{
  "init": "lecun_normal",
  "eps": 1e-08,
  "adamw_weight_decay_other_params": 0.05
}
Rows from block 6, named by matrix and row number. Rows with one number belong to one channel. Each number is 500 + 40 x the weight over the matrix's rms, rounded and kept within 0 to 999. All counts start at 0. Numbers have three digits each.
# convs0: first 3x3 conv (model.mid.0.convs.0.weight, 384x384x3x3), inputs 240-245, a 3x3 kernel for each
# convs1: second 3x3 conv (model.mid.0.convs.1.weight, 384x384x3x3, transposed), outputs 240-245, a 3x3 kernel for each
convs0.189:554444483484448548507465568592543492421525484517512532499509494553457429520487439546531537527445521473483496528514468565485481545484421522466522447574479576529535
convs0.190:456587466523534480482594480480504514478489485397530474530485469477458541452442518477506532524474510447530558498437551448445531437449596451543554472593445556399475
convs0.191:602390608501501539523432514532496456541417496602495514468560490575496481544540482507521542588463532553368485487566460589491575528455499570351455438537497505507574
convs0.192:471537489497502486479526523482431524505485499480506527499457469518489587498481566472481465495484575468552535446463507530462450455587475409510550475543484502438541
convs0.193:539488489470560540460527464459428511512470488455564425512535469491485502505550523495530450493512501499534478509482492430476463495550485479501533554545479451468456
convs0.194:489559552413507479466512508502499525468476506468514552523508461513466573462492504468448494523485487407526499494462489499462493459544483414532603507506455558457481
convs0.195:449565518476570551457481535444473520453539529427592480467528465476457536471528547434452514482462531439560453405546544487433549420538508494460539486506513482488494
convs0.196:552504489508489530463511544488458515554543486469527550527533477559447511492456523469473486483471517481455602477433556542549551390492572515576490479548530533530466
convs0.197:570473486502472455492477512481509486395555471463494488496447531506459514459538520444483508505519472445536445526530575535556500460485592529514467442495520516480465
convs0.198:458510513478474516492576526488531499431406453399479537538466434550500589430486505543517528503497557417494508490568474442449508376466492371549562456507412628524513
convs0.199:552531490463498454515519510525494521510521529544547580499448540488517459462536464534506505498512513530483436463520461518530536529532487469525547516498524488499547
convs0.200:560480430546510412517444486511486481499492530530420479476527518537514443513422469467496548525526388572471508523451577532505414469476489675512373436430505544536477
convs0.201:488495445449504511442580431475442521498576554440511512462553504402429534428529514459487541499535522459570544417530514456495603429572518513503527487580452499403476
convs0.202:510462550484472514512507540496521553528456562495447462461529492527510522497499449509499505487543492520498519543493434467445484545456442459571559543519475521530558
convs0.203:459487557423475539472428548457499500513440456502452538512462465510520479467460482503481439513463452508439534518471433472526471502423544470472501442528490531589428
convs0.204:536467522485501512495515575476507463508527479499485505481528482547465440494540509470501554578503526439492552536474484572488512460448569538445560380604467461451542
convs0.205:450523527505548516478491559465506495465501480515460538569490530493546498550441464509477459495494496533463502560479531501525550539479459445517516561449531542560493
convs0.206:450525545419516494455520531557517510460525507538517575519414460524458539505507519496510599481532544456519480557460505534523458427495487459534519489488479516475536
convs0.207:598451488611486520512475549465507465431493510597422441386525496508524456511421511461498585513555432566435512535510481488551437552407556610472479483442560517567418
convs0.208:413535491520513537481500507327507512466517445540495512580469541435509562507427551498496544431488511543473436553513533430553573489459554420541465587426505477511469
convs0.209:480509551506491502505562454482491498482504488499489511534533559486510495518489533503445521465504509453483472557436539458463517459528529543467512518496511544522496
convs0.210:463487511397465505473467549519536513476503525440472526552543469586507491463504466527529473584455513431517565556461471524435485483414522415436580484496561524537582
convs0.211:412607509518501501429548512583499528525557525493487536539411454423544523574451483469490508442492476487444527506488480440484561546446509492587506515468488478611427
convs0.212:471518505523459514491483475507459500490460464521452503484528441509523548456482543488525437479500532544463487512547478551518475498501520479496512454535511488462493
convs0.213:563481525470424501564470648462503478510518469469439454463519546597502518454552408499516487570471545499432421529554538552412448502429473536391579434465461494456619
convs0.214:525467512472498517579468531559539473486442505427481513505525433476539469480497513483518482551486452448540527522502487469496462509531497469448566501471553495521504
convs0.215:541463506467485495555481565500476533486448503458508531496549501554471496437470489552564474575463468517448480469573539557501428560464495542476554410480493535524532
convs0.216:493468510501480504514460539467469468481488530457466510473568510570451513417511406565483473546423499478515518507576495571464534516511496483421624446468496528477528
convs0.217:497516523553509475516489504525451513491513484540519505467481487441480540492493531532541566476518520480534509512530555457579494503565512538559503499496462457527494
convs0.218:498476479548562513527479426470482506555542515521568504569442536539496498487527496565500471495523555555513502530491574487533582530527525433519468576498537468500517
convs0.219:515501467509453518520468455471539514469531506512468487491498446469565472478496455540470525452538466498517493529533502478499508485482502470502497501463519461481519
convs0.220:558437447553465538472424423527454483564470480544426507496471508510454498597424443495505421516508509625368501530511548523477537628417471569435468498454518418581529
convs0.221:478511542519424509507473490456539520540454500494540484472490506448484503527475431481516458493569496554424478477542448552452512513539436511464525525505502445530550
convs0.222:484505527449457476524466511514476520460467511496552480518511501464495508542487540502541496494469459549477491466510493425426519537513464443505511525517460493486509
convs0.223:464507501453515516458539468463526534513483511455474470515462525459522529525465492502505527469546475478496507492433470506488538451522542515531521519500478500479456
convs0.224:512495484500501525429549445516479509501539515478538496484467497502490523534588448494533522488503504466537454553492505497553486493629471459508489495469512472464526
convs0.225:576528431494469476514424620520516426456430483456496532525567459629505532430477528537510506600475496466468574529545504560510449483441564517392581378542508511599474
convs0.226:578530522450435516523501514500521498533509574438524487492489487564463514344568472540413518510450509420593473432476493496487424383548515495529614473563538625363518
convs0.227:563521475472538492454477506447480439506466530498475481529492536515473525473427552503492537482449522489520547564468466480513519501448503519519465524548499562513423
convs0.228:434519509514544518463462617463530437500468509442503559543499462515483482459454539507435456533493526419457526558455506469460417416458556476494537464494522534512437
convs0.229:471475503473511504436579528428496529479423550513499543498457500447510462459534534501510505492510511543522515452502491505475550510538572495515543503503409491517539
convs0.230:545474514512521451455526488513515451479527485494464489476480536570494459506511532497444531486458511520511565508506554477510510479422523521512422452501549489568556
convs0.231:413498537474477482459485563464511485486469503372510472485482473499514465453533520516517453523517472470515526386544526540457486454537537471458568460637529648479479
convs0.232:502493529490562542448496468471474489544496496462535509499480525540455456507532545520529508516538495459485481495515492469531543498541545482526500493538489489485518
convs0.233:493520511495525518536503465460487501522450457473532472495468573451446522434513474521577528472468528483548464459487561408520524359550431498535494566481479529439516
convs0.234:547491489477475483521508478481475542463506515565489540493516488509474515504436499527510518525471492499467543491461521490470499499444552577430457502459557542572499
convs0.235:500525482496551517538464488570513493510489479472527540469501503558483440457529481498477456532459447492504525530469479500491465468555474508503527472546485560435526
convs0.236:495483503506482505453529386517481533488504503452486509526470489384535479574440480464481447507531513475540452528487488496486455508531464496531522536422517482557488
convs0.237:539477448466451544444535513545458513558489500541475574472539546559542533470368534483539502553417522508341560528428531507472583483391543520469491412533540524673467
convs0.238:547507445498493501515455490481444477494501510470534477484533580503512536500565472489447522480484490473534525493551552495509500505504524542449479494579482503449547
convs0.239:462542401484469560544470462483487501496501531571381505485612575531453506492417533532530517518443544497426550552495568505494517449472575524401399471499604509466434
convs0.240:533503557498506451479487504542563503486538424479495504504470487491480555514490460482518544493483437435465500491534510559473466549450533517466552492542471504475571
convs0.241:450546522512476479498507605459496494544506495484493529565506450451491539442447562518517482499496513474485581559481469451472528489521546420538522558482531500513437
convs0.242:497487527531506513495454474495522515464512454481522488485509476544499542554502478490451541568508507525489503518533455424498586562521515537447509484487552539482517
convs0.243:478523493504523506493552506525528509505451550499540443476488466555559529491492497519490476502499532529528466565503480451517536484573501510485465511421534523479471
convs0.244:378566427497476579454544426433424495465481538523485478579488527452569470447477580549479520417537520477496531534532537467498545489510548422561447504493586522528469
convs0.245:465524501510526499500545527477487541516441502472464472542514518464501545488520516494499442491520484490533506511492459496445555500516496459511516484504493533486496
convs0.246:523573528476529460484454470562511543493495444496494511486517452541489515507558516476510469544498496506469523461529452500557505501453504483451424506502511485456507
convs0.247:557417515562438496510505496474522452493524505541424409375523485499488443522458442447535510543457460515488434466511458548451478540375439689383459487453457550472466
convs0.248:474486537565510455476502475478499495527522506501534469534530522527520522500463503482505448546488483529526514497489468457498564471455489496495480500495462453504477
convs0.249:508527505514429491438478514547509509484428531494450488489532474534523497523458451537557478513490482533498543571500482447513519499531539462498562544466544507528511
convs0.250:501513521531494544533497505468464474474531473532476539512424414459509449486483497559494441572492535549481510481504448508523510538448530513446576530453491541526496
convs0.251:452492528567467491478520460479500502465546559479524462559458528462608496552422534519431485454528509547525394521451457441602409574573407454608402571448475539419479
convs0.252:589407510520519479507467479477449453499449457553437453468549461537456495555455457488489467511457562590392456480462496574476495558453449547489501522496436456513540
convs0.253:482532488535463412487521491500447475476507510495472451504468553490531491535418492550535479502534452508403563596446540534539468557508453542555459536394497483602506
convs0.254:576468526521556540461461637567601481504526418544453522434499526575445508512482486533546507555424473545370550488543497505457486503414521597321572445500547521539526
convs0.255:504476511547481516523515480470472530540473434460484510488567461564516556523583512486524465506511493535451464476562466571593447528526503482414497444530466491501532
convs0.256:464547504472486548511435534464506399504466517388489579541505505493494435425494543550491451453515471510542536528494462496556434524457616494473497541512526547502413
convs0.257:566513492504476502476495496525508437500518468537554535421485459530442481522568518431484532585433505506548510513531465521528472443565543533455504495551518599477500
convs0.258:558471459542422518490475470558495542452550462528474394400544448492532507565521401441441445497526490571519449440478458556506437581477446593536448470482534469487540
convs0.259:523499528495525508474523507470525488435446559474501516495451530462527563494600455479549502477517517512526427502497486500491473463507486439412511470524476562471499
convs0.260:502502537527505424477542565487529516491480521509521513509505518571506478498569491454461510510429514467523458465582506531487514441532531543435578483495519511443532
convs0.261:576514503462497522499523480519501494540530524464531494509495505507480504492512456442478557497493461481494447483468521491524467505530509527485548495462538510472520
convs0.262:527514496480523490462532446527499500510409468518564500553523521537446483453498446463519489543471489440551469495449496532480525457566512486506521559518456457443497
convs0.263:566442528465456549466466503558456477490514490514488531431480485561499509511448460479483494569449462529430488503506543527434454467387515535381482493483549540646525
convs0.264:539510484479518468518489420538516521538498495514551544531514497498496539485533465475515496507497560542555509456477468456529515464541463503506498478486433486471534
convs0.265:359532491552441526558439465549527447512523516476491499536514472389534581516506449497546504468588533558496469487534531485487497561415450488470550589366539465500511
convs0.266:500505486556509456515575477510596478510508503510509511510427510397587500522492463466494484521574472551475483488490468439618462491535410589561400531429515562572469
convs0.267:419494540456487508460462461501434470463471532588450472594469413526564576617440480594478469446519506543422552569507525394511564558431474427485543555380523470501534
convs0.268:527473459510526539513539453530481488578536540463464456531550474497543510533499508550534433519488495514490535557507508540523465526514487478516515492493467524475491
convs0.269:521464478506473475429519447487478501528482461525519499512538435480517447562407495490523496516522471539425470524426490538494423549563493494496514530441556467501496
convs0.270:485530533525481482432535449514497479452482533545550470477531498496513530527483595488437502538481494558521520483542513475479525544424505521531507501526469492521484
convs0.271:539517557523438501505509497524505491439546450470538512492526526496474548478542496471528463542456516526443487528537475538427488480535486501489508482488507423492549
convs0.272:529496474514508536468467538559478468546482438478508460497514512579549485463515461522522551493541443582486406537513462566500484490461503596469513361489479439515624
convs0.273:565449529444491460518410580488499476554508475461487494442599508574517468435543499479495560562422487503490458395539486592439453542477447582380612466496515512469531
convs0.274:440506565476442490438487530483479519504482485546485537582480478421468611540467505538452511442487524515443498479424509411423621541436484458499512549475485438548472
convs0.275:526565470474528506572474493507485445491509466456549450507516482517563523499537503490543546511505503513523462557508520534516448485484537518475478498556547501442544
convs0.276:480528470481540484553520479516462548481500513538597471442527512491515540547476405472501449501480450445498483561461431549471499480515477495524457489530482501484551
convs0.277:553450570502520495509463468498496505507549503523469429478503471475519504591538455521541518530482514504465477472532464574434562490478475531481519495505505448526514
convs0.278:552497498446496573546456531532465489514548496426424489558443452531521516492483515525440535579530462436474473557436479604441435552443500513416584455492555537464527
convs0.279:538456502487502493511443489509535477468513505495458533458526498555520482435569527494509457603469487488472426493549576560423463441468484546381587482508559504416553
convs0.280:478478486427512482559492467480502519460526498474498497498511510522512525501551479478488493521527525486532494508497512536548442528571513518469518512485478551470521
convs0.281:488471553454519559424444507479490494542547522508497558534524416544502552461417540545466390498441534477394538507512494570401573542388491419485594487549540500512483
convs0.282:441482546412482606561427561503567513543520538492467530552485452532504458494490518551467402498469538527469513472533478539459499487436539434431609528483596553533398
convs0.283:529460530420497498481390480473481499488467534533453499607507420494426520476489508540454478539439522467538613481500480514424548451506574446469576470528514542469448
convs0.284:503488533560565463468468473520406515492465486555507461548494524466522499543383505515480479480493500572392563567379497494457514480404544415543541506480482516581446
convs0.285:458481531458502552441479515478518529420451526520557501491546546452494539467455520594503508422547474506515491512515470449477479463495512477531510475486479489513521
convs0.286:495481427452526500447494517473482494477524537487561515477502509511558487512499467523508491519554532500516544473508454455536573450452543434482517503518527516435498
convs0.287:484503551504457508535524503516561459490484541504552456517529498486508541463462458489535507444502505484510511526513483516492492485548421449441534462551478494513535
convs0.288:496474447534540504515495475473483486543504396446493505502510539534484527468578520407562494551499496451513471528502471523526466512507491516482469529535449506470465
convs0.289:537578510484557515435501438465500558515524511514472533536488474507535526452458530555446504535471519507456566530442525463484549477444490523512497481430499542555495
convs0.290:446504511453523533482470505425581458491438523499511503423522503536509474436510549563497498543544437487452512512482478538521442482470571588501516435480533546522457
convs0.291:584488509492547527451495447485510479514454477515497518475510483591501501558567522519441532541469456481562542474499481504550503475513499504469559515497498546462529
convs0.292:445504496531462463501475448457505474521444526490455496527538488457554513529467529499529480533552512543478473529450473518556463557492470508517427517542550444464452
convs0.293:557469519558505477587459540469494464486505470473548496539552468522470565499527423471498462531422505479571493444517426554438505469504516476434593533506457499436518
convs0.294:459478416494495542532499502532509555568553567496495514495531534553468420393544564514474508566518544447550507475508543474456540491432566562408486526523571549450382
convs0.295:554422553478520532440463496546476505487448448466488464468497486526440506516465435490544471551518472531484463498430489600477524607496490621429475447510491436500554
convs0.296:534375540520411477561407528444509491569441522465491528437552461566467526535602413521548458584447490570499460432495533691380475555515450537413604553528458503401550
convs0.297:537494548453466499482431585488521455545478488505486504481582461522470493470471528559516446558468501529427563454481491547481549530347536582390542463514514519573438
convs0.298:482501515439548562472473564549523482479494518468498503468530441644494476491512451475449510533491461433449508572478476527455444503401529444452501420519463456526575
convs0.299:474468505487535485461478497554500466493506503520538525521540484444460505503549526548519495485498541579536488528514523485513564512481535439488492546445555450462503
convs0.300:539489542568446500534429492495558500552502538522469482468537518536500543534531445531523457513553492515516437422509503571457464506480386513438508524506461454501560
convs0.301:532428489518472507488491483577458557560461492487545565517504508475489495487530481492525478521504480502548420504569487519491496524542470504484518532528403521468491
convs1.189:516430508471537536497574450491497493491507524468517531489558478501536429456378581492506515495544492463470537470582477516544492459465480519541446512511536523570490
convs1.190:536490506533512459442520471507506499472575459545470536515476518442545535609516448478507516464492542578501434481513490488487541538553470411495557511441539498466524
convs1.191:475473494509509491474614467476480500502501522492526474499527482512509458499369553533488492515530480474467536444540515510545507526473440422562537526504511504578479
convs1.192:484484442543466536467496532510527512493479491522479528534473528423541482562484453524481533484516506508488503587422533432541517535461516467533461538490555471500473
convs1.193:521496477520522495447490549505508490488496472525487517508516442493483547567510466499480510452503524545493478523470463473489550558513512502468538482475500481486500
convs1.194:501491497539440494465478471497537504493531479558490506566506467406573542581513429501506523437486544533540423533464499463545545523487532432462528524478532512489462
convs1.195:524463518551508500460481540502489496497529469537461503509495476450542499603498421519489478464513519537493472522436501497501518504509526488500483489468565463490501
convs1.196:497477484497484519465549475493543476519476520505514506496533503487540479533428500505499503467582484515484504505554491483505529476485500489503466512482562493539455
convs1.197:501557482527455546490541518488507472508479456480491510464440560533556436477549518468462503529511463481516491469510512509490464486508506530560492460446555529481477
convs1.198:508424559525540489494491479479501501519550471556454497560484467432529548603465404496538493477478551506501459522522456471497582515512478412515547532575496479413570
convs1.199:516523506528499512512508528498483483506499471495472473518477478472516530499525497518474477482508487491492484494454502466489508499482513507535525527457496471488517
convs1.200:473490507501500525546501495458517507526500495487532480464575503580449403357449647459562500529508465446469577445597501572518397403439632580498398490570538530543444
convs1.201:523529462509463480494500524504525467488525488538509515525440518448557470536540493505462498471505552486540457582392519510533510509503582502544479479415539517506494
convs1.202:475489554504521485478459512527520474489512514500489492566490426481518574476516537461513477492480520510502483565528463512487516511479510469483553502522455504490496
convs1.203:449500511480527516487531483503505504523483494527473507518509484500443550604452410530501477487509523519495504464595440499463542494532449499459551496542500434507552
convs1.204:485463535507507489489568425506526445481519478532482500517479522518517426481485567508448503531513465457494540440547516553463462420545484510524463469502585526476447
convs1.205:491428543486504513527490540504482529520518457491502481484551470517411536507510435517500468510503506480506512535504499465460552520501457547457535475557455476486574
convs1.206:486479480537490504506434478480523525492493501549490502510540511447547492533468471492516523460520517489502506532464537504497500468508533478518419531501556510460486
convs1.207:478580430479559512513507484455526497533493535475511498389612546620390456332419691512500505530516463438454590392648499593492409424484608593510370522575537555544505
convs1.208:469545484458547476570470519472532510529447505507503499442486508521432530520564472538474475503502506489487509494464540491480518562486454540520538455442424506523559
convs1.209:539465493480533503494517497473500496511525469505469494465494490555496502565501450470505499499478505522480466440483501527499512525522469439481571462493492487445523
convs1.210:483533463521499488483583438486529479505530491503443549458458537533543502640394399545454534468499543544422455367552523522494560557538349385590510529475554463467565
convs1.211:511504496504504479539404511476507517530487502512494468457607498471445571538529415501509488508518505531494468553479519431481526536454507527381551508523444475496593
convs1.212:502536502503473510491464511536466502511507478469494523499469521502532487528523500483486498499506502488492498513461518481507489507495525487526498467466500502482482
convs1.213:390551496510556507470540418516479486513518511501521534587402544558535415403425609560448495546505506462421578488562503537545407424547479416584461534508583493531463
convs1.214:483505509484512479424536509488524532523521458522494514557456495485518519584500432468525503502484528545537438479513470519486523520575462426488531498547505500430512
convs1.215:501466534473540522490496514511511501507505522506503529552534454499499469462490540470539491515487523495496490499596434559511458449537510506513491509538546541473473
convs1.216:461471555490514484486582418489519510500492503500506503533481506484529497591418475508504506474502514557472491443558482464552566545513413377540544567516529460497516
convs1.217:516510508537535474469450516515488495520501498468514527468506493519502528487538517479526497502467500512503494486467504489501482505518541508466483497519478496471485
convs1.218:539535497517483469497518536493483491507480491489471489466457531499503513522529467494465493511495503506486481490508491483476517539477487540512543489487444505486562
convs1.219:520501463536546503501458516512492492480506468502502503489473531546474486461549481489500519512477474471479519482510514546467474473533490510482535469544515526465556
convs1.220:446514488431541558519552454515507493459495525478565506465584476524416520443432639513516494508536479514492557440609487535531433523467563522476514545491464500541452
convs1.221:484476508489536483494481474530476501473508517493501492554504416459502561485438567529468478493501533490427550530472469481549483528444564461518501536529456501529479
convs1.222:534452520541498491483501561502471490515476519486477486460530455461486544573489437531478482485510525498458507495480495429478560562491455506487515515515461472517554
convs1.223:523461510498527479477488531500500506504501485521490515503504476471483549571541442501494518478491501554516470501458488478491541546551467482427578479501474490471528
convs1.224:516474490518511539528513484503527467479529493502499469467513502501539436481499529506489508516503462486471504506459524492544463490450572513502447502479514526501493
convs1.225:483482517434565485522586444514463503505503498515499544476502560528500447564421483490525509489511500535475488424567503496518558527537391440529495509504559486509515
convs1.226:453487514539510469527463446486515518500509499570483524594459554432570468523526446518509527448485519520570469524536477528512526420568507412541421541518590525432466
convs1.227:551518434476499508525490497497548483464512521533544488427580520487478490534488519491504515504530492508517502468528540504543497515480518529440498478455507559535495
convs1.228:507480524494533449494541489496520479516541478538469527512514520483497522594496402489526490499484537507533454467558483506469605534508411495490530473526528512498528
convs1.229:484511492551503526459525507489490490503528456499493488507465488474516540560504479524482469465519521521493482498439500501475527532496522471500516523466514471448500
convs1.230:524487455503505500529542442506505481503463517490505491457525548573486437484492519468493509534538456488462526438549582528483475483481469546481480477496543522492521
convs1.231:479448542533494477475551508529473533498532453533485532559437548499528469561492444501515501484468541506513474519504490514490489512555460445544500494531563467449527
convs1.232:509528485501490492512516529499517500530477454477482474467485526531486470498533490501485504528501461463487494493450509505473464499497516526522493489490515461475507
convs1.233:498546443506479482507503470478507539500471517523530476559471546437528514531566421510461551445524484531528475562398543489501556534498496435539485536439516519512474
convs1.234:458520496495526505510542467482490503510497497482524481447553517527449512517433503490524484495513497504502511399569542519490482509528444492480536517518510452530519
convs1.235:497497512481478510500524416496527488479507533509501507541462521513542464491517532486480514492502485489518498490499500545504499478518511460537476466483518555490471
convs1.236:455535489509473532557456476511486533509518507496542491502550509459466543508477487516487516472522502527478516574458506479539531518401571518470495514535479488548512
convs1.237:496494457464477563531585438507513503497485539494551498385636572553440442506362574482525533513557439520434558388565639515515484511419497539472486535486548481522558
convs1.238:486533511508488526485533500504505489466514479490489491518425501478588463490511555480456490538517477478507494479470507510492481497515526537552484501424555513498478
convs1.239:515469461441516551539508492523519494493495498451535496412604504569437462473476492481553505504523454469505510453565506512492500484515447560416540499545497503497528
convs1.240:449499509535477496438554517537499490490493514496486495599431423460547550514487503491502481513476551527514452572464430457548525507494498386551550528491484486482509
convs1.241:480506528504518477498483467483500512528517508531451532521507527428469582630472393520506489462490545540504483494536479459511574543516445469479552549540510452482543
convs1.242:522529514504519499488493525497475493524484480508494502498466509505499486498511519495477494512495493520501497500464515493494469504516528494507528499478500494470503
convs1.243:516511488502514519521471506494487487513501508485525527447513504551491497495543530503468525513484488522499490482465527529509488530504521514476514478488470476492512
convs1.244:564496439525462488506476581478499556520484481511491483428463546540451513533547443497492497507483505519502468523378590488514494538486486591466515493486439542484589
convs1.245:510490509496511500464453533509493498518520461517452530522479481482529517593501437495505498472480539554519450498479483464521538571518457461500566538469487446452550
convs1.246:496505522516466519466565512496482467497518484499447526540422478482540486503496511477490502493502518465480512501477487512477509491512487492593491466484471530470493
convs1.247:448514477467532529546525433496506506476496529453523484481531568579463405311433697511531493513530482405491611439608518560520390406549536553509394543490572491568448
convs1.248:508534448504514462478500528514516484439518503499500500519463511486497487527506515505472490465512529524484494513460518486512505528521492511510525462457444509500512
convs1.249:529454540504515486514470550496467518496498513496464492466516470515478531515519476502510460502485527487486490516448524515463488521485524526463533466539476493463528
convs1.250:458512471475517494468524499511487508498505477478518515548452514500487536551471488484512509492502518521459495520480486454495515540549453456528573499490467479469540
convs1.251:487476531507485525540508490470579485479543493494559495448565487493471559441520481518517493515508516480522491613487458445496587598401530590444482490529474518538558
convs1.252:466497487501511512483543457492543452469489572528554503520603462498473486451400630538504489509528478480500562493607466534542510484429552511473434578492512497602424
convs1.253:491460505487502511522471532481524474482506559501564499474621439545430535390450586465564504538498484455533517473581449548528498459413635546408528514568464543530450
convs1.254:505491493493515504517599415495475502521509492463507513461500545529509440482425544498486519508525482463445548432604509496495495463530447494587440474517541490539535
convs1.255:475512542462455535512539556478487491501502510457469504513442476451527518502519513496476487480529561441489507535511424500464561484513484531565495506467446528542500
convs1.256:449557480494529481457509530469498570495537450529508515512456569512468526552494406505516508504462538536522470475586461512489536518544446503539468475542489501476592
convs1.257:464519509503498518464551448548514432453527555506518503517414546490566453472517571500483513472515484509506489496460520553531479481519534466518501472437515542574425
convs1.258:501463491492525510536484451519515462478506521478526487476547509557452477395462622483535489519499496449514560468568487563491467468494532535496433480536490530549444
convs1.259:501489539501469501446522515490495511517534491484474512559435490456552522555507478528461489462514518510496480547417502483530505513476524425555518501478523497482512
convs1.260:473545525504482507436535492516493471481544473463502522538433507499570463516511554504472517485496496499499487493496512496530451454542524434555474524460574465470453
convs1.261:493502509512473519496532474531477491503506496493493500524425534512540464467517544506497482513487511474507522492507507544471487456524532472535461504466557515456459
convs1.262:536438526470494501481485492531483503473528513503504519549453506471553516547523478482491507485468540520486472514457482499529496505530508447536514474477489555499446
convs1.263:475527471525504518507548436461517502546498491489528489474557537512469501472427533519499544487533470458435585466516553516484518491483533497537444542534516496483542
convs1.264:493548486505494474465516488532489493465479525452512532533434532444547514540502523501456511470504518521528467513457534446516516542480509477515529504447527461492484
convs1.265:497502513526541495494479481467488514492519513548488442496543472409421613525475466492550461495459543522496506510499462488494555530466498499446553566553437453516538
convs1.266:443512498507540527583469430488492510491530503495507494488556515511427510412466578493517526509485483484473576550529484513491518487389564488534433522585496503503504
convs1.267:473480523457528471490470526495515488517522491468500463486561439475447571576464434507550464494498531502465481537512486436532560538491423515436625516525419483513617
convs1.268:568484490481526467480476541505451515534495495508513470468530493488453534554506471464495519475479493503506456498441505485506540547521504471465568502487477500493436
convs1.269:491485512496511470486510503508505495502517498497508477498544454510445493481479554513499485497491500482498543480536495513487474511444518512517492491519445499523490
convs1.270:549474518497502466456466528475509520527480531530487482445531457518469535544505485506486481499480511523515499474466550494490483506522493532492531468517493453483499
convs1.271:491519500515521519466545480563478485480477502456498483502462463503535509498450559522471481494486514458464539471479548492537424499492499481568531499505504525521511
convs1.272:517466500502507565474513469537485435470494507506510490564555441485526440417421610499496490561492440468504538500554474516529432479460556507484498558504558532530424
convs1.273:490488478476449540495595441495509494500507510494501522542475545503544412482420570514487525499484521456524501491542485519549475427536465457613402483476565492548480
convs1.274:534420544481506505530479525490479513533528469476449494438623411463456556617460411520521455499471547486459507491539480395538549560488425510420607521539446436524594
convs1.275:477544502459505533517519485502492503519481514479468511510420523541511468486512521529418508506509485450532507459522474531465494426578494487557499473497520519487491
convs1.276:534420504538489558486479514505492522481514485537525476522591395457530529524486500472529543520496490534514465532470498457560505503447586472434523510520527516493455
convs1.277:464519480507483522463551542518508476487473512448515485503473444500487535546464552520476468481521529491483501506470495440558486569470496489534567498467472481571467
convs1.278:465484509522474496453560466469505521530490486499472517552456517488487510555441464511472504493467528511533459488551466481511529496543414406573538522521538491481522
convs1.279:478524490501501460501540469475480517529513505482499485483426559508555452466428507499489503508513497480460489493478560516512489454540434445595463514484526544542532
convs1.280:523512510520492537457517502513471473498512474473487533547407513492554488489533542510460497504505511471510499507477477515519474477504531469560461493482542477481468
convs1.281:533500489507451500459569450529533454530477477499512504453534520512512479639367458495473541509521487561468458431528535485562504577460421402505641561454518509519564
convs1.282:436581454499481476467541496487508520532499479513493511497479544501462551595435428527512518462497524540486477448587469488504573534537342441541560534500469470486568
convs1.283:501530422530477499448575460491520530484487515509509533477468558473527539612427461498485569474521527524485467472490551440537552549511411454566546535431491485527567
convs1.284:485466487481490494504467518488493522483512530531518483458621451496442540524467463466570497522502496502552467413617466495515520481515515517375561506540507489530505
convs1.285:525474503511508499479464550463500521516510510522484471502538478425481563549497395502548469487476548480532471534505479440495581529502444509451537509558479478524541
convs1.286:518495463551467519457526526515471527519524464494484498518464520494508477569490454506475517481501497532523462518443522483518486516502492460530484472478493487487509
convs1.287:504513478481501485458495456495491490492516504513489471528485488460498521520474514528470487468524522515469531481481512508539506515477505451516506503488476483526499
convs1.288:506520528509447538499501481497496489511503503488493489479472524466533462463533556488470494515489500454516514466533518532430501474512550529552455490474507510503468
convs1.289:456491471506530464510526437434505573519563460551538490480527518447481578595479466503494541459478536520541486510493518462517590543460554468435515555470559461512451
convs1.290:449414571449575483556500470515466539479489497553469507525532478498464481494507477483594457527442522474521524495593438563408519401550504493473464487602541472422502
convs1.291:466517552496479519488504503542494470459529521490499493512429502482537457473517564490484472491467547460519479471491483523520468464540514487547498464464501554525469
convs1.292:465490509471509522486524524493489515514483482464523481458525462529415543489489540526503464487505502482484536451515525494484467532490524518473535484510496456500505
convs1.293:421519505480445489432585524487516522473512490509467476565404487442548505580466482514473492498515520510492471550473480446525516513523491454594513493472497488533509
convs1.294:507598398486488456526539464471536530509475507473519485370451685591484421502495510485476536502532473508473530404516583551505426463577461566556433461475554506536520
convs1.295:454476517459515501492588495479493521505481503473508494490499487519488451477432583535483502516538491460476554470557527482527470482513490500529489490477492482557489
convs1.296:432528491478457534492561425493494481472501562533499503583418516466544480480463582547437514506540499476466536537498485482549469497553470434656489500478499549550490
convs1.297:430432553477521482511537484479494555516506471508455506482562470504482471559379546535535481509478510494469561452620468538449498473538451457524487540504524450477504
convs1.298:521405532502499502479535490547479492519497515519516516547563462547473452462495517454567505541490475451512508511578434540483510421586456463465478511574523517470466
convs1.299:542571465494492482473492495515499492510482480477471513499443583531490461490559483482456520519492496504491488495455558534507429501519490527506547461486507538470552
convs1.300:467486540526499504461565428504507487465517533503537511586467482441520519475454613523490510468502513482474558530512460491560486478513536446573491533495482501556457
convs1.301:487530523495468488493528515481497466501530521509463497532414480462537525526505531508453488487495544471521480494474473470516535512509525462583508485475467480498495